From a checkpoint of a small masked image model.
Model: 5.24M parameters, 32-pixel images, encoder arch vit, encoder norm layernorm, encoder patch size [2, 2], encoder layers 12, encoder width 192, decoder width 256, decoder layers 3.
Training: soap at rate 0.0015, 16500 steps, batches of 256.
Data: trained on flat shapes of many kinds, plain or patterned, on busy backdrops, 195000 training examples, 21.7 epochs.
Rows from block 9 of the encoder, named by matrix and row number. Rows with one number belong to one attention dimension. Each number is 500 + 40 x the weight over the matrix's rms, rounded and kept within 0 to 999. All counts start at 0. Numbers have three digits each.
# q: attention query (encoder.blocks.9.attn.q.weight, 192x192), inputs 0-95
# k: attention key (encoder.blocks.9.attn.k.weight, 192x192), inputs 0-95
q.146:468496516456497451489489507556484528521467531495568511453448486430444540521487548431498480471472483509498522522503499555525455487461462498474517464484548441534495482478532508514570537510534524528505458511502466505538539526476501526508441540526488519521484530589472538523549487489511466518
k.146:485510537511512506564507533496481491486515535549508509448502523433500529535465508480527562530487516536523531509572486523489445480485519551456527482528498490475494437507583490580469502564494495522474479500492475474533496549452504500534438544520500474510464479537515554522484543493501534510
q.147:485443564559488454463513435517466475502531484566445472554502470543493422517495471535518518527490618498472512503492486435510532507530483508535553485465417495517525458524491466499471456518548533436531536515528563515530521464484467407590559429557505537445484465455546504487488571557456507457
k.147:517502501517486497410539420502443511568529489498439484536497475492511558471505498536499459577541565503438533495561537480543519524516485495540509512502459545513521456491495533536527534466526463431510522474494543480548508471543541431518526526507470551514562494436535485523497550520494483490
q.148:468537522516525542446495481527554478489511562490465509504510508481483566505536525510475473496549444510409480507477460527512511554562549468487508433459541495492440502494456508483515580464497484441528511556452531504464513491493410475453472508459511480451497455507458539484536522527498472513
k.148:467500516493538550434492544529573501492495473485508457525516439522469476435551475542534507475559472482473524556494469506475519557533499542534480469471543510462487538523584488466509499494508514473584466462500529511455552505453472441455480449432531509446500474555443454509553474405537550481
q.149:472507496471519520504475483515468485479495522509560442464459433439484518453554476505496506518525483488500444602498458526555421548483510454497470500466526525489464509504508501512481509472435486489512494527513502479499520489469496506503560565539459520482472526537522463520510501539506493500
k.149:499503544500493488519437470505470510447528555526493526461523482507484496479553522496571532475503522484469486510495543462492482503583508430491476478479444462455454478539507438572487551456464478474453443534443470525531495504442527506499534482528459515498397497536536482467479494491519529547
q.150:507517500486484535530479509545523523546547496575481467481494544476514503508507506556533484499507526480540470487496444457466463500501505443461445570501446539481488455472517476522452452545490516564506500534527451549535485513434563532512596478568410508497426567422538453498503542546504520492
k.150:507514536518480448534476474485395503499537530567477513442517523522534476461478511460563465531476505510518504470553490467569520486496539463525487531508448463479502468508437484559489516474464460503410483517497430524520501518502579492468511500488409500507427482452496558493437528549556483543
q.151:489448533526493535480580467500464503485470494471492548491454471473463498548462523461481518515477569495459515445510580517533500446527447580506553414533521492548569519496551544508582581477524494498486497484498541458518488490513507495527473482479525484529514483548494497481487489446522418530
k.151:506506497513521553506571466483540517523480480486524530501464486499462509577478530528448486488485563475510534454497474492472488429486463541465556446490512524556498545490539533526512480512522524491503518510511573485522493506477464515545473482528506465507527502534477524485505560546522456475
q.152:528461487509514516524504484442529425440466526509467536464453454517524466505539472517510552548552527530534525557442561510492464484493504511507542431493535565477515527532525564527568615491522530490519542463468473490482520507550486485479525467497497496470523513484519450480529507439494505444
k.152:561517464522527539487531453487516498464467527477525491557496425497469507480516520485490543429513480500476547546492481466481483491513501488497507421457568469523473491500550531525541508499520550498522508467481517516457573447445487521483472505512564482491493471563484458462475483482523449482
q.153:479549486460539458474451452544501525487534482541479468577518477484423526460536499461504459523521500452440562454517471494530514512477543440527503530481491495470504485452515459556423515393439434466459480548489507534480458573463464459511507561527478489509446428521498496534485497499516520523
k.153:448486543432517530483434498499490529513531455576531484505517497463528482488526505507489519490508481506477502528490475524533526574394460493506549525477476518468501496506507435471414471521491523490590502490527475456500498565499479471541523551517516510601488519488503458515595505462504516496
q.154:481456423486538548460502437481448445442547539471495470477454368486440491464559457528508522544523565510468517528465511535565487476497467527473559486505497575479519514566541498567505538495485490472492515529448527505505529503505472494505533554547506519518495462553515424494489499475480521519
k.154:535518449462531524485470439477509488493490495480522503513477456454475509533511556444534542481530515517461482496454505499478455529493482425475525451435498522466470486502529447563492511515498526467493521544504523507524530504504517460553556508611586502467453458570526449491517440478535493460
q.155:589497379474422561552519478485507488432561504481547510444520428534512490556494545526545558490501544500566583454455641441477504448526515575469587548526522526452568453495527412574540496561394528596438592486491375514511465515562567489471537550527451441476477476460539511430448496471518539543
k.155:531559348508432488574597457499506479453450462423542543541502463471473489637432544383486587446490497476560500440472554392496448491501515496487550501523506435489446478504463444523534369544461489559405544503573485471529485518536482455538469576556520458505447468520576603478403539592545455513
q.156:492527555487546469464502494462575515458477550499443501577583561533553553529518481496506550542576434475492506461519475525473496526510559428517534523477545470507487558446469534467416566420511479467507551525477506482401465519459461450462478496389476486504519469490479490525563492477516504495
k.156:550478496438551482466456546548533551529496520527492415557530458546516464422549508569469476497559451443480564566460468577507560577448423528588456520480545515491515562487583457415471513450535532467628440471470530525391547431469433541444539407405575515530530526535441407493588425417514561407
q.157:446553481519487436489513490547520503548498490493533469568495521525463530505504513414494483482488435448505503521511499466494529490487506519558497573442479415515469444476483465590536430461478502473512499526455496536530496496477472441537460542495429541502467486523477513498537505526529465517
k.157:467552576502478499465529517542480482485533481460501531502539536449540546519491463501470507522500453487500513480529502496514515577499503505484554561525434463434532392495471495552485457499443476462494466453463431508506470549494481447521435550411449494516482546495525522490537572430505484539
q.158:561476502552465481529504501478545494474531497478490506493531502553506505577509527481486540495527492485487581470495579424489525428508544585500564483523541473472545508495454434468528467522491526517457565427487454485506482540564522452531476493462497459507520458477504505490503477486481538501
k.158:500531402513501528515585482478574464501439423459513486503484463497537543574481491497457540519498476497551517464449575485510518486455477559538522471507550487525507535491495478491550423563518511477484525469557488494490526496555452435533494544478546491524572536553465523500522530535491505487
q.159:474520484488491478447493541458468472528510484493529485485527516540555439496489466498514483482475472532492506550485497481491535561570482549555520487480463468466468519544510492514545505496547540479542512521474529518502553447546489425476478504472579525482533450478476553436541498533488489472
k.159:522530483524501499431530545531457472495516472430501449519480492518485522481493482466532464470520464554487555494553506520481476551538517467474514532525486485485534478514520528467528482478535486551523546451486501478536464460536515477472522515472546492487509476498544518506515507472464514478
q.160:532495536472524548492505496502508507474520490458451524498482504520535491510492487502506489495499483475534473511491503509507529498477483499490518484527502506541484504467465497469485554490495512519500493506498550499496466529518500483502471490488463516544523507529482494492501464509484441504
k.160:567525542508510475507512476510510520493466498522508526479497515503523489528445474527501486504477478456519448509495475474463548500525492533519539478486528535516477540453470495455488504461507531491507503508521480494501499503514468490497497533512473472508511509509488509531509500499500504489
q.161:530457540475497475482466494498464500489515483541484557487538488495547495466486513468504478479455483500524456531517454488505522538478530478528513489524506517510489490520509473467497484456551495525482502429500462506499514476528467518477491516493480488509501495471482489493549463517504451522
k.161:453480478504549498515433526477543517503526529563513496465509461552494461507505478558494462498496501506539472516504473535499546484490457502527485481497513531520475503513508468498457510494485488495492535495544506503510512496464473531522510480502466491519534516490501502480533489525465446516
q.162:478508486482475492497503475503494491481507510507508511490519505507488497493505468493486528489491508472522500516489523486469513524475508469495464540474498486496509472531499499494496470490503496498527551486499515512502512503500513507519501501489490532482465486497486479494495483505513472501
k.162:505514481511480507497491497479476481494522538481508513514506522511501472503464466507489499497505492471506505507509523499486518525524499486534496540499502492520503480495497493482498485513489458484504513473490512503501509490501512489502507491493475521513479496502498479475512509545502475503
q.163:489525515533451507504523511537509509501497532518533491496499485477476495490546523528497518496529554462479576485493556513451468485532525518488470516478484519503515467517534488544521467498468509515503515500483483495508538472477518485542541502489508508429500504496491466480472558499502523495
k.163:457500492518460528537526498526463477535513455468520482525519507517547475485518553492496531524513516533449522467467544490514472505485518478451483532528492467485538469545463477549536440545494490478504513499483482502527503470517500501522527456491507532468454512483520497472442499510506500502
q.164:503518527473466520515540497527470499519503529493512518470493476497484523506519551507480566499519517463504562458500532511475507492494515510475516561477489467534513455506491519512547504518478479522491575490503462511483533443495539485516533502494480547451517499522509486486469521503510470492
k.164:471491498514441493562510512502454491538502481467472483516528516503538471469495548478482516518481497555500517484511533508511518451500502471484517539510499458505516503523468502522506431567521502500461511535488493492491479449523499531522509482484511513495503527516478497477468510514480453511
q.165:525517501528500503533478475540476481493508536511490522498493506499469524532487517510516544533514518454490527477486523469517480475491455480534479501500487500526503510444468515526508546494469479482482531548485517502479540499481491492587501468469459496463477503548455481463473512501530465494
k.165:495535522507478521524487510533475487499478518489499491471518509447481501512480488490522511560493520500460466515493536504502469510494459503541566480499479516505494533500465500511508481536497486471431499524497493477460496451525479486553489505497514514487474513506453470506473505516486499505
q.166:524481505494538499449495499534508483496470488482462504497458509479516495519491504499546483480479467536458483508528450494550510515484490536525526463555513523507498521401447537466505559498514494487488449523513555524502466546513448514495473515497529497505517526526429507526515472458519469467
k.166:520516517456539505470522513509516519462461498483509503463455478462480519515522478501472536491513508461493470537493507474463512490441461522529517435488517549505528544441473549532450604480469530481508527496561494525465511525493498447485479566516545498519515463512496488531487497443495536482
q.167:482497438513521448508472502463503505509495482480474479521519502475537521499452501492521519482487470499498511536507479495512505508453522486491526487532515467442464487474504504484510528523510468482550483505518495537495522541518498478436446525532515515516503480517520547485493467518486526509
k.167:523484498500523472482533485518543494471493507498507546480508507467470563522451500522492506504514514475539517534551492470498513495493510533509500509510481505484497488454564473503513533452515477479509483504456524522497486529463507500485453505494507446502477494537523492496516478489498549504
q.168:438499504544470564484554562505512484447472512509539508496550487525506478480537440540483483539521536496514484447487534525543474464523458477455480476450473567527522544576506519509493475513467548507494526517477519479505473428455511477511553485501504485506491466474480481478505526537512504562
k.168:474513512556461513478504522492452479483507547516478532520514524556510501516484495473542487523486527526521521454479485500525470509498513513501531503512506477520480529522532530483530464465476498538516485490446473482472487470463519479505543481545554524479478470463445459475528481559584495511
q.169:491508525479499544497502505496477490493516491506515496521515493523518498498547512494453495507500487495487463479489521475511474500467490474476512499485540501528499538513488473456502479457501501559500503482533450485513468515503504507532540466511469502521508511479482482488484503499485472502
k.169:505491496505497493527468483504503476507508500541483526493531504508487484438503506503513445505460515499489522469485474494522517487510497475482524491523493505511512509505501497489479461469466512523480521510490512478493467500526533532524515493492440486489537517494498504474491497501477460515
q.170:501499536487497521488507518545517468531492528500478502475460536489497502510534507529496467520476489527457487505503499492468449493469473510505493479516505529516519494462491532438502531526476495506512479517520521511479499489488482494506494486491530472498528509511441457493505496493521491488
k.170:509505536498508481521526510518461480521471509479469502489490516486502515475523508494493530539492559504446488524511492512496451458466470466491500455496527531569511487455496515519456511480520515491527503524509500517453488467474514476501454512483524488474538466500456501520514468488493516504
q.171:520467477518480465547504495494478499515517465509527499485501463496457555487506545516483536500497543458530541527517521501482490467508525494504478539494482470489492489498511466583488467472470460489490551470460492502510556481479513498520488540483474518447482484532509487501470507537493514533
k.171:463496454527505537526509514482484492468525480493565518514510502487513506513479510519457482456504468536502501493471558492521507506498486519506516533496494473480483472519488482505539456521487471463455508499472477499544512478518421530523499500461498503466487543513519514467495546531485512510
q.172:484514501511478500497541486499522470462521480509512486567531488516466508493501437517495481544516570446509539555510510490493516487507472478463481508450474532506510503517509470519448477490471506491509502494457549495485461496449471475548528524488470486473458473491526457499505517480514517546
k.172:534545498512479545464538501489459520455506520504540502533578527505531505548458439507470518510505436458502487493469519467483523581463567548525526546489521522472471505488476468488552476456479491497522495451482465483509519476510482450543571519512478569514426474463553463497504507527528534472
q.173:496517475542507535521517557509531497470478495518490504542533521493509491530502453513524498517526500516513513473540492515516525481503476458480470500487467552519499525555517516535443469496455514524463500526452561486477445481465486491527534491493497494512474486496515479483500475493510520542
k.173:517524499512495504484517518509492522472485533484497503541540530504532475499491453493519508521509472517500492489496479483497521527488522492507530513453498506459481517534526517440536499478485498495512469483492485456464518499470464463484509498520525510521460482479493481502493509496544529470
q.174:484528508505477506458444464483495505468511486541527450523475514516462488507484479438517486525552555510468472459468517501534465525521476469541506506513512535442518554513535464531476442481482496494494539540524448503518484483488486513564593460521479469498477515442499530502518535480489531506
k.174:464540488496449541469421497485478472491524469510522465500505483494480484453547478485559491519503528457472517467487501543500458525495546495498448514486477497503535516524490503549475514507472479525476495475490506473548465513541593497549578473562470536543460472451532505497490521491519487532
q.175:536475487456503475527493508511473476505500516532459567464511516489523477476477498487515543506460498483515490518494464497483508506446480456483503519543487518527507494480506527497493493469528478512480489483510526516479562451553522515496476509509471516512513472490491488476471438534529479528
k.175:483476487540539482507480535501490514514505523510502534449478521529514521511485525510502502530493506564522474498515473540526508491499463491497477477468514524527483503486490492486466486530524482491460498551509470510496500496471442537537474482479492480524520529488449511505508484541483451492
q.176:527484490480492448508519507523461521489530464493461505520479471484486502475477518502505521486498515490504522545526481490481538479444503513500526503510493464484511434465454497501517540488513452463495502471466521560493538523502498500476469552507503544484465511530497482509508476469509491485
k.176:517494524486558499496526508516496539491507513497528509469463487491489515552477502541454537498531471463498463538523520461510556490453511540526509519448515501492526448451463465534508495486543489461489496504508496524517533518470426471497493538491519531514487499489550508546472530534483519470
q.177:452526494556501512480537500515530450435501490459514505565509492493477531515515448525488467510560519514468500507525534503535520456503492510419497501458507506518505486537460527506484502475479515489504489501439567502495435525413466449502542535452534510508467485506479474519513548451539540518
k.177:592549497521486482464586499501507519431492564475518532545556493495499500549475447503480532493529448432515512497481548423485527533468579515512591547482509497476493512446508491478509508423440507471581528415495474514485506534481510412501528569477502554479445430521574413486492518462550566468